From a checkpoint of a small image classifier.
Model: 3.59M parameters, 24-pixel images, arch resnet, norm groupnorm, activation silu, depths [2, 4, 4], widths [64, 112, 192].
Training: adamw at rate 0.0032, 19400 steps, batches of 256, held-out accuracy 99%.
Data: 61250 training examples, 81.1 epochs.
Rows from block 7 of a small image classifier, named by matrix and row number. Rows with one number belong to one channel. Each number is 128 + 24 x the weight over its row's rms, rounded and kept within 0 to 255. All counts start at 0. Numbers have three digits each.
Before each channel's rows are labels from the 100 images, of 14848, where the channel reaches its highest value: "top examples" is what is common among them; "peak on" is the class under the peak. Only what is clearly more common there than usual is listed. The data: made-up road signs on poles. In brackets: how many of the 100.
# convs0: first 3x3 conv (model.blocks.7.convs.0.weight, 192x192x3x3, each kernel summed), inputs 0-95
# convs1: second 3x3 conv (model.blocks.7.convs.1.weight, 192x192x3x3, transposed, each kernel summed), outputs 0-95

top examples: cross (57); ! (42)
peak on: face (86)
convs0.50:123113113072151132150117102049099140109117089155109150113098090116107120145102123115110083118146142127117120136139104128138137150134091146142148112124120141069133114113116075154140096138155076127126114094142093125144152138147141124057103134113094114127143152111162106121134135068114089128
convs1.50:103125153176134124089171107182125090144149161079124095096155178088160131147148144156122142130106120101115127105088142115106145088093162119095113149137119097189123137134120170105121147104106177122108137139144136158096107108112100150154115103125159139099105128135120127112117110148100113171

top examples: ! (77)
peak on: face (89)
convs0.76:171081081108103106113104090115107139116102105132119136111106100159142117142118139127094098086144150142105144143124097098129139109076100133160130112096102121102130121096150083110131084140077122113107142104120127126138133129106110136087079142160108135101129107132142130144107155129150119093
convs1.76:094168167146144129138144139097140112112131150139120125141128134099132147115069111104142131151158118119120132113123158142115111122160106142114138132161138138182143137207113173148094153104166074140126124167132100168106145113174135136126103106038122107126140148091135140118118112130111083111

top examples: ring (51); heart (30)
peak on: face (63)
convs0.93:121117126150113124127099072131078146115096150157116161090128166133145121145155140089106099154124147106087158142118126158143092076089144142117123100132189107110131112099084139135108154125139097137151141123144128120136123106129122133157151098157178103136140129051136095181135147074141084136
convs1.93:145116164121145136119101115101118117118133119115152137135109094143127133128125127201108134080159153165086127165132102084154141153124119141136131130111093151104176160164187152069134140135073116145109123117147095130137147145149125123079078172085063134124145170181148123095119144141135124095

top examples: T (91)
peak on: face (88)
convs0.16:112115142148126142101160100104091104131109108119145126105154109120094120160137136121072106109117135116137092108123124116141100160074108141104114106159102102140127118123111118115111103093109115139135090155118093147096150160128127113150089115135149123136126134101110121092134113109084106096
convs1.16:107109133122125119133137099109086143132145156121114136120099151144141100125113120103153091132135127119139139129130126138104134137103185136138146151112142116121169130153121122143139151158134102087142150118126084118132097073139154145129076118093135128130139148181167139178118144147178165136

top examples: ring (100)
peak on: face (48); symbol (47)
convs0.121:087129147129108099081084127138118118078102129106078125110097156109117119105094113099123113122103125099122121139102123124102117126116105132104114157126122120142120128137116136128133163111130154092121126107118125090121107127105115124077068112102085083115150133092121144119092136137106120115
convs1.121:125101123117147129178167130065105141160142101170161142126131134129148149149087136148118108140141153161110147139141148122156132132112038150131137109141142172108132150125118140111110124130103125143139137152132139182161171163146130143119102150093096145133124148127124103133143121155133114109

top examples: ! (47); triangle sign (43); struck through (35)
peak on: face (80)
convs0.83:117131139154104126116132085133086126103094141157116158077136152135146118148162142095103092166136151115098158125116134155149107091098145146109141108123189105102134120102084158154111148121140083133150134114148135119138114113142127123128113117178168107135133159057134089181149145087131079142
convs1.83:137106152112148129109111106114125129111127119107143142135130100135131138118125129176100138061151153171085142155131094071163140148129113148124117145122093161101170152158188137067135135133085114143103127140155118117120136139141116121077088171062075131121144152160149125085113151133138137108

top examples: arrow right (99)
peak on: face (100)
convs0.102:105116131105147158141087097096094108141122119140083144121161067148112110108167129124091084111133145101127148142151138093136139141134105143124106102074113151112138129133105109121121098107118103065049136091158127104138110141142131138142079136128144150097125167102130120125082110080119095134
convs1.102:119135147177107120112175134135138127119143148104163108149067164110146139153079135131140142133126126161132091123089128129130119109117162126135167168167119106162122140127147151136163149124145173154165103178118084150104144144112109136065123123101093126164141119121133130096163151143111134107

top examples: H (99)
peak on: face (68); symbol (27)
convs0.119:148082099126115118114099108117109125119115123102126118117107091120088128112103111099103105067131130135105108126098109072109086141062098121143128149129073106131124106114100122094142121114101114123112105132121081116102141121112122105108124133105119099135131128135135109105111141141097135075
convs1.119:072144142128159148119120121095121134120131125131099142134143131126175105161081158161108078150127128088141157121145142184121157100108115137113114126112179154142132130154136120184086127118080068135105132088149152144133139139151152152107109101129113145128144146061152135150125130116117070114

top examples: cross (100)
peak on: symbol (95)
convs0.92:077150157114121128116116100095124113066127115123097130124132101131105109095156103107091118111108107126125129135135127108105111131135112134097108119094086129110138135148141122078098113107142108107053126099135142129116112103126132124116119120130091103076161156097156108127104116088125085150
convs1.92:120100129156142140096184113191086116137147113091170096138106109109140157147107118151117176129115125156089092101100126134176119133127139108134156153141136124114143160147122157150145112117086185151147092127115083161104122124118128138143143091048125140136111159127122083100130124132093098176

top examples: ! (99)
peak on: face (99)
convs0.85:102094136114101149098140105072087123132089094127118119122111104149132136142145130161088127115110144135117139160110133103135113120079101120121120085128118078099133114119147075094116123142124086093144136163153097142147113157118090139119077125134123133129118124107129112160114146084149091116
convs1.85:120135148195113127143142087129098108111167146154121151136152150132122124145072133102130074136139132114146134133140140127103123079121129136136130158140100175190133150148117129109113139110136117140119144130136070122111148098152149138102108135089149097113160127156132149134162115174110155046

top examples: cross (100)
peak on: face (61); symbol (38)
convs0.128:092142143097126090134075101087101161094123125129087157082113134136117092138110152133105112125127144122128134151136100073072122112092135157126106132092117111125148116115125125090112132139092143085103151087137146084139105127136130103097102146136081116090159152117157102146106134140118127130
convs1.128:162087124174117150112179130141108082138138111117167110150127118108135177116135101123126139138145126147129129120091147172176098143151054111133162135154113145131122149157124150148144111107129140177157109156115067171103159115119121143160118089077155123136123133129134152102159126142116112133

top examples: ring (67)
peak on: face (57); symbol (39)
convs0.8:090118135087114104082113099098117107104109111087105111097088107101125091139128131128104126114086114128123101119118149099128102126077102121125096117146083100135124128125127142128114152117133121111119123151104105104094107131153117126067096120100097079098115133096094123094096121132090140090
convs1.8:109124122130123113142117106104120134116129117182145161127147149156100127104080112122125071037148133141087163144135114104156140093115088144129133121104146187107132144141124088080125135158102065137122160086124138107166132165121143116107071150111138124147144154123149130160119127140162066154

top examples: ring (50); heart (40)
peak on: face (71)
convs0.89:119139130149102129129139074114081140110090151162120157088135179143144112147160135100102076160124146109096160130118125154148095090113157136104132113132180109104132112101070145162113139120144082137173134117145135120136115109127122125153128109171172103132123148059130090185134142094131096132
convs1.89:138095161118158124096096115126123117114122113106148138135122089144124138116129128182101146076151160164093132162139097079161147142128117146135120135110107143109158151159198132054131144128089125146077128124153104119129149140143112117067086158073087124144155157137150112077120154124143111121

top examples: P (100)
peak on: symbol (49)
convs0.109:095153155120116127123100092142109090149136149106119127139108117128118110120134121115102112141102146116131129130149161106131116094086117136098097120084121127167113144157089143098088120089104124110055127137128098133136119065130113139098092124076107119049130139120139141099099105148114144109
convs1.109:169106104153120139131139125085118153108119099177119137124123146129136151134094130125137127112159128142132119125094110147130126166115133124164180123187116130099127120101139120128178125121105136141196125151123123115110136208120148128104146132128109119190136116107124121150144158124131100122

top examples: H (92)
peak on: face (60); symbol (31)
convs0.79:106114099128103095115108098120081133126094109139119141092109118138139120132143136118121105120131148105080152120102129130134119067109119123118142100109143103109119107112080106176104127119095124109166128122128124123129110113125123127121116103148191095092132107063142101163122148097133090141
convs1.79:119100175140148156111123107117107113107125128139143151126128104133128120129084120153100126096161149144101146161141092120139111135097096147145114127136120148115183157171152143059128142116093088153086142125166076131132147150149129116079076152086055129140151164151145127109121141130126091078

top examples: T (100)
peak on: face (91)
convs0.186:091113129116108119121100093115121151103110099129120121099121078090132121132133151151081110115102131123121102130102126089097108127067126138107109124123057106113128127120160097094120143124104099125129115151121099108103126114135124131089106116117124069140131107084118150113119135088102111114
convs1.186:138096132143122134121104128106044089142145155117118119133109149159115115131101113100164074091140115114125137136128117148111128133133146132152129144103175129151143136179085119134128094126085139122112147054117123137148112132109117126158085110145125134105139147177151118161116116152166113124

top examples: R (93)
peak on: face (86)
convs0.82:128110125090142107115064101128085129111111112130098132088101075140119139136120116112100106089143137137115126140122138090133089092104087131138135106112065119123127133132124120095125125142091108120111124133136064138127137127143151109093099109128089110071113116111093089137099137112117129087
convs1.82:091146139146136163133142081103107145113133141138156140140123135128156100127127132134105043127134121130091129122135117177144142154062092145129117140109127116114155141119148137151102121137111072140134131107132104113132117149137102145096067125110140144160150148100161143127143129112151084125

top examples: arrow right (74)
peak on: face (65); symbol (31)
convs0.95:100128148096140112141078110104083138142111151151074145139123096143113108102152106094120097137134142113131156132154145100114107072128103136128110109058110135143116129161106145079109129142119123066057151108133106110157103125145132132107090124120121124058127150120151100142087129112121107086
convs1.95:148122130185132150114191120126163119110147099135158130139099150117152146155087147144114142111132133149111103126071114137146146156119104141125159158194143131115128145107132154150150122099129119162179099179132127142081155149118123139077122130061109130187155129110136145095164128151111119139

top examples: B (96)
peak on: face (66); symbol (32)
convs0.127:105138129106108094107111089103112129094130129104109128126096128118125125166105163137115120132104138137134100134113104123100129116116131157119112169126120125127152140119124120150127141096139122124145127135105118102093132103123133122073087137129068101148137122081105131120106137129128131080
convs1.127:114099124128138135178137139080123138143123133183142151130143116166128127118112099115137107102150138128098173156155140139176119110128092133151121102126131159129135141155105123122113123151125043140109168082122098159194142175117127122161112121108149147129110140152132154154122118132145105112

top examples: arrow right (97)
peak on: face (81)
convs0.105:123115121077120096158125115103152180135131103155131146128111100161152109180097175168116110098131174117104141156146108100133144107095134158124124143101123147089156134116139067097116103160114087097124148133128145139154146118126104134083128129140077145105145105115159143147131139093151105109
convs1.105:138132172190129161120130122140117091121145171109117114170132135123109149084112087062156145159141113143128107128128152158133119155152078119127133131165119116184116147197114192147125149103143125142128119130118101133119127113133124135131097127088134093142118144140113143113108121155111127133

top examples: P (77)
peak on: face (50); symbol (41)
convs0.63:077147165125138126139082075138123118144126165117118130139103123155100101106128115114092108129107144100143131150145159089111105075098111128119089124073127094164107137143103146080089126128117116086077135122135122123167106120124113121087082124151117125070132165120130114137098117142128125099
convs1.63:171111110158123151091185121115098112103122067142105135137131134110135164134123136136139146121153121144087128122086108173148131157136130134149183125186109149110144133117137110140172126101130129159172114156130103123073147145134150136105136121067124123171139127119138137119160135126110107131

top examples: 20 (65); 30 (35)
peak on: face (88)
convs0.142:118099131085154074117135133114108122121109113123133122060116111105129116147089131118142112055154138124096107114105105093135161097122121149106146131089108133126152126150102123106126116121071111103098095095116119151109152074102150108131123118067106145086139102118134116096128120128121119144
convs1.142:121122122142128179150108102077092148122124128154123139148112120143155122116109128135117121191124132148163151138158143148122101164091112114157110124187119106127105137135142157157113143128123078152149162151153102103146108172124144140095132128142109095137119129100148156158112138128156112137

top examples: arrow right (98)
peak on: face (74); symbol (25)
convs0.80:133079113094123132132098089122115113123130095121115137143092064108125127127105131114129096111143138136087143145116142109127115139114099147152138130100105110084141139129124096129123127134123049107107123141131082112126128117118110141079092130089114111133148137154168089098111140092095129087
convs1.80:070177145190142140110128126137124133111134165126109135126149174142130127156103142144090102132134125112150139120138125151127135088085079135110121114145138155188125126119145151132116147106112146157142128127127108133100159157134143111108138106126098123138124122066126147164123146137142111119

top examples: T (95)
peak on: symbol (59)
convs0.149:087117114137089137101136089139127097105109091110128138122130087122149121127116115127097099112117121110098133129115161101141136110126089135107101124127101119140133136121102085158088099091099144115071129184143131130110128097092115147116057123113114121099137127102143135123160087130121132127
convs1.149:149124151146142136169101143083097164126128171152117116127114140125117135106117112148138121130160115136137110114141102151111117139088134110167162115131127130144133125141138172104178191154119123130150125082102111097157110176165142107144152123109121133138119133154112110135094173146128140133

top examples: R (100)
peak on: face (67); symbol (33)
convs0.135:100110141142119120113128073101079104127104127112121137118129097109118107121103120090094097108121124123120131142125143105117106094091086139123102115134137108124128140140154127098089139104110100136130099137142074113123119131137102113092103131134127100088149152112147070085126127148059127063
convs1.135:108086112141147139113138098140080125116133118149126144108134140141136127132152131146107121102140134113108147122102114170135147150112098131134167126129106153110148133124134114128151121136069111135157141076136106126126130142128175140149134116073159165140123144093119143186104134101177055179

top examples: R (100)
peak on: face (89)
convs0.103:101118111121128130106094087098101100093105129113118121120132096079094105122150126110092106155097115128134104131093132109065120109086088134138105119120071108118133117131131137108105121086110140126101111114116090102088110099114126112087128134098119104110130104137113134092134112135093135107
convs1.103:130100114105135174087123135122084114131109113137127123123102089177143134122159121136157102093134136110137158163131117164150118149116138127143129105103152121113125131138127083126128121111094116125131135057146139127155134163093127124155149099184123151130118128114157099146111111103146061154

top examples: ring (45); 30 (44)
peak on: face (76)
convs0.140:127117119122121127138098061112081136118092149155111154103144171115132101130138123080095083153121139090087168132118121174128121079090127128112126111106147122113126106098074140146122142111146115112164147131138133126145114096153107133167118089129187099108120139074137126171102129109116104147
convs1.140:133117157143142121105113120113122121121134116108157136131106099156121145129111136185112110058153148172093118167130111081165146129106104143132143141124139147124151161172157144052142142142070127156092124105143107139125147153164126129065108150081082136160156167138146120093126152144133123106

top examples: P (85)
peak on: face (50); symbol (38)
convs0.1:111101130141099130095087119139075118123102128123129134110107115111124114102146099071124105117136120130109146126112127137128094111115097127138134130119119103139108123137107127109130151122097118116115111130136065101115104145128117134105096111110139088084132155104141097109111138151073150052
convs1.1:134134134136157154143139102103123146112138112145137151126152139141136127151115154160088102116131152127146133144155124119125136128046078160111123146125155189110148145108145119126113115114109101137130106148154136115119154125133150141109140133087100147144157135133151158128141130123156116185

top examples: H (100)
peak on: face (89)
convs0.189:147069086142105105113116128129119117112120095112128114128134127095122132145081143116122116069116118133115095101089103084115107125102120142146125144118086119108134112116091114127147091104133125117124098121104124119100142132105113117094115126118131111146165089159153103095148132128091127076
convs1.189:054164149117142164116122130106127141111128126143090142157148131130169103133097144120107134180135112079166145116137168146119132134117137136081103114119162142154138123147130144160083153125101118111105139144153154137138095134147168151136120101119092131121117152048141131151113135115124081097

top examples: P (68); ? (31)
peak on: face (99)
convs0.179:138128132150115132128154099166129145119112167172124160082118169132143128136147142117098094174142150124112162125125119158140113107106134141116146111134196112109136125087102175165133143148120118137168153105152138122157116120168122129171134124160148125176123160066134103198147146102135080157
convs1.179:161131158127148122122108142138154126120124114091158129121147117124108150118153137173119151069135158181100112149128092069162145188141139140111109145103117154097149140138163129085137135140139136128097095164139174135103149107153103121092118178095129143110148144176130127052107137146123179149

top examples: ! (100)
peak on: face (97)
convs0.151:095099112101120093106140104097096106113100132120138119098119097126099091135124144121079119103101137127132100125124087068125100102095105121099099114147080088130116124116112122084123121108101097129147106129136086117128129148104092116088098139155114113124136119107105124120153142128118117108
convs1.151:121107118117131105135166145128093130119130118145131149098108136127158126142082131130140121149148130102159168124120135163113146057147139142141151128118140130123140141136132105190099129109121075133139151139152097123099129086132195135115163090122106107113143125130158119180146127122128086123

top examples: P (78)
peak on: face (95)
convs0.21:098100136116092111084075091144112098096095108114144119139086117142108122102109086094134113115091129131103137165112131120132099103133089112127115113102120108129097138152111118097121129120120157091105127131136093126143109124108096120074069107092129087093135127116157135126100113147113115098
convs1.21:128119129156147152163128114078123156123136105194115161146158141122146154137100162157104076135164140122131137131112143149121145139068078153112144145141124182132148137105139138098136130129064098137139118146147152110105153162153160160129116141087098123132147142113130142131149143157130124101

top examples: cross (63)
peak on: symbol (69)
convs0.158:111115131139112096121086090141136138098125125140094146083126147138121122118105117124127099064139118102122152139118103094101157095114125158126142148073117126126153121128107107119122114125062128085071157060143159128132113105104157105121096115133100150088146123122155123166097118142155128115
convs1.158:161151140141124178125142105101111120126116119121147114159111091104139159119133132153114132161133132176136104120139145149159093181114077112137137111184126138134118127162130176142138140104154122180161084186113086141105154132158108149109139126054140110163121133107126140081135131133102126145

top examples: P (95)
peak on: face (96)
convs0.160:102090104123116103102128099135109089117114084107124122105115102115133137156094148116118110112090129125099100115110097116124129117124113157120115151103097104130114144116101115147132081088099122115105085096130114130100138114103095130099089119113114130153160092099150132090152102132093105127
convs1.160:114145130118117143146095152083077163111115144169118143143132142151137118091124109121134107148165109145165166136149148134127117131100150130133126106142127132125142127139127142113119166157112118129135173175144109092136098158127176131135141126135101098105107125131139115192086147132175114110

top examples: T (98)
peak on: face (98)
convs0.173:129129130138110135113108070088050118093103134130105139128161098118059110084135115071103096110124091120128091118120111118107124125121106124144120126120119155133120119155120127106124125090135124128107099100117117088126103119138128075097110149122159120100171132109148084119145119131104121070
convs1.173:114097131106153118122217132121103127141137103164165134118074098128193130165127163178103133138135139121107174132104139115133129114094102144137133132124144101124151143117136099155107113131076085138150163142159086163129152120113131181107153111113114134141114138119147144158131127112157076185

top examples: ring (100)
peak on: face (52); symbol (47)
convs0.27:126085101127112132103103085140137095089105103104085129111086126098142112106111117107135087102126081117114142135101104137139161128148111156123137155112135130125136134117111101148136141089127105110125151111134123081070092094121116129088079073098116133115131120092135130140085126132141116126
convs1.27:120148138140133120186104129071137173154142143173141135119140130138146136159071141138112120117137153143110144129149141110121103097098092134136132141152125162136132137133121168099121143151088037141124151129125095177175176174138132146112138152096118122138129137122113138145117131136122095059

top examples: arrow right (99)
peak on: face (62)
convs0.46:089134165135120130115106106135084139120116153158114153045125101143134111148162135108076100110143140109115152155124126091132096095093101136124107098098095112135114108108122119148107144145067092097117149115140089122129134119132134113129090109122139089084104155079099145158102138108125111100
convs1.46:134110125142144127122113130106116114126143120093146116174129108106156151140109143149157139113129137146098080132150137139148132156131102144121136181147132144095152164198137153092139098111143130157111094122136103142138134135126117150089090155122140146129200143158184113082174119140136108103

top examples: cross (100)
peak on: symbol (54)
convs0.56:082153142110128125125131127072093116113136112151074136105147082146124097116161131107113130110132128088139143147136120096115112129148112130105119106089089150123129120149138105123121118104132109082073132076131136127122122115105163125169113123138115123082143139092132129144098119086133092118
convs1.56:129110143179129135110173120159134110130163147096184095161064122107137136148096136148118144142128133187116073119094128117154124125135117119132136171158139103143114157131130188128137110118148159160143095171118094139127123139137103140037126132089110131149135137127126121081146128149099115147

top examples: heart (69); struck through (36)
peak on: face (86)
convs0.42:130143140158116152131151081167087149116115166163112160095116162137155128147149145124092121175156154116103178139116119159149109142098139159127150123142163111118157124094108176162144149166116088151151157114153120126153128139151145137141108139165148116152118169068143110191156158101144096149
convs1.42:176134149114135101108128138120180126118113106072147126130144107112110152108173131167119126090128150182109113137149103093163146158152147143108096141092143147097143138142173117104143138128146145136099091153149188118096139090140106134102127169097138159116155130169141145052123131124128192146

top examples: arrow right (100)
peak on: face (62); symbol (38)
convs0.36:086143162125094122111099099132118152106122137111087134107099106119128091145128144137096112143105132118130103123108134101103067104086130154113089138101107094140140134134140133113107176126111126106098089116116087080112114113136119107061094131115087102081150141102141123085115142141090132095
convs1.36:168103097142124133121098136081116081126110112143138144142141150152117171107101108086156123105157121148109172137118130153178155163139087125140171112149121163133103125146109112133144096097118143147132164106141128156138133142102119129153111121113149137149132126118149136158117112131154095129

top examples: P (100)
peak on: face (100)
convs0.88:116090083107112126113121080093082103089104076130120135109099109103151135133096134120114066103125118129099118105131092142133170134126100143117135129127131119099114120110099084132128107104118094130131118133134131093099117123155109131067077109109115126145134112086150109124108115103121099100
convs1.88:095119164164133128167108146098111144160154174139115121144139135143129129142081116120146137122139126125135142134123167108102094114077128132145132136131107126159145138176118177095123149146063116120126153126115063151136135153115151136150117109110123117108125137170126146156114123156143134085

top examples: H (60); 90 (40)
peak on: face (95)
convs0.178:133078135114120116104122126108116084125114104095136112118116064093098119131145123108119124110119135135086122123112151120151078128075140130123102140147070102141119125137065134100093113094143100124093104144114084124098130142148096124110116104077119084102140128119136133074093110124052138108
convs1.178:096150133134133105120121079109098140137132154138124145091089172156125117136060135169101096091125125116135132135137081133116145089074113133126160119117138136119140126121147114132151147139065085129185159086131119127146122134114132128093083131136100127167139149110131118193114160122169083129

top examples: ! (100)
peak on: face (97)
convs0.26:144083103105097132104056091111096135104101101130114137107108090149121112136137141124085102108121150142121147146129109101135097117070108141166119117103082108117132112102112095121144121149106071112070140093121098106128127140144102124083098142148115116092137116135143124142103155117123127095
convs1.26:081156141155134112132151127080132117111123127149122130145117183120134145120065124119137102142139123111118141126112142135114140082136094139114137138136166143168134142191118138148084118090138101142162122191150109151087140121130139142089113102050117105135162138113170136125149125135129079100

top examples: cross (100)
peak on: symbol (88)
convs0.125:085146135089138079150096125071103143069102119168096146109104109132120089102106101103123118140155112115116143133134115118078135101121103138112126110082094137115135118145123133093102129147117139095097150070134131109138116120130163104086104122137064092107150172089154108144128120129132108120
convs1.125:120100126189137152083180078186114102154151133068143108157121104099133161158159150169106171109119135156111101116088135128171106152145112132112144164156124117130132140145138167121160109109106162153153090156121070166120137134126119145173125105081161140137135140140137131085136128136107111186

top examples: T (81)
peak on: face (58); symbol (41)
convs0.163:138106113142126172135101075099120149080084105144155142099127108113123115098152113112096065093125114129122133115130084134143157140107097137115130094130153119078116112103110109090117126139122060134130133104133119094140110104159109103096102134096163141131125128092148133143120140076147090135
convs1.163:131129141131129107131151142160080121144145128135118124119107095103139155155093133136143180128133117114111098115108140101108085134093193139149145154124094122167161140157125155140130113128062199135119113127125090170109168146101154145151130129145068106138143136170122111092149104155094123105

top examples: arrow right (100)
peak on: face (99)
convs0.141:122100121105128142121080110107102086148110123116088125135121096138148119109155114111131110128118127119110162151141136130127125135147094128109099119093139126122104135144116120125097104101131133078051147125158101106133091126126090150121074116097123143079113134108147126126068106114137111124
convs1.141:097149139171116114148137134124137160118139136165140139123120137134125135159047141119113105119147144143144096126112124121123111095101138141130156153156105150138137129094150124109166141137089109146153093156118110133102167165115150120069154141127101125161155113121118134109164161142117139080

top examples: heart (95)
peak on: face (97)
convs0.185:136151152153127142134157099166112159118122167167130158096115169144142136133152142131094107164149150133125166135133122162156118140107136139127150110146187117120140127096118179162143151158124110156180150115145141126160118143166136132150137149182132126176111170088128102189149151113141096154
convs1.185:172132143117141101110126151143193123120115110080165121118146120110105152110178122157126149079128151180093107127134104078152149163155136134103110139100136139106133126130152117096130130130159160128100088162133203121106148086140104117118139160094156153110142120158128132047119126126118184179

top examples: ring (97)
peak on: symbol (55)
convs0.59:094137130117114119108070108113146115108140143110078123173111142117128113102142137122127143159109116119141108125115155138067119119107118129120118156112108107130134141133121154126132137107153111108120132136126097075097101101132127161074094133118083088123130135104124165132084142143143136115
convs1.59:127112143148149123154175121095115128161130119150163142105152132152137147166095137134122107078137158129097158145138102127196140111112093154117126108123139172125140141135125108136102124126107104148112143109125141200170187165119133111168109128119132180135126143122122103145149117130121092099

top examples: heart (98)
peak on: face (55); symbol (42)
convs0.180:140138131149126130131142089164113146113114162161132161097117170137137124132156140124090096167147143123106160130123117159151109119106135139125145107144183110112137118090105177171137141147134106147174146115145135120153113133171127129165125134170144125176108162077128102192137148104137092157
convs1.180:168141153122141111114119137128182131118116114078160128113142120107111153114160132166112139063125157182106108132137099068164151167138133142112114143097127148102142133133159118076144138138134154134093094151135184128103152105151103115096129167086146141115152128160127120041113134129118171160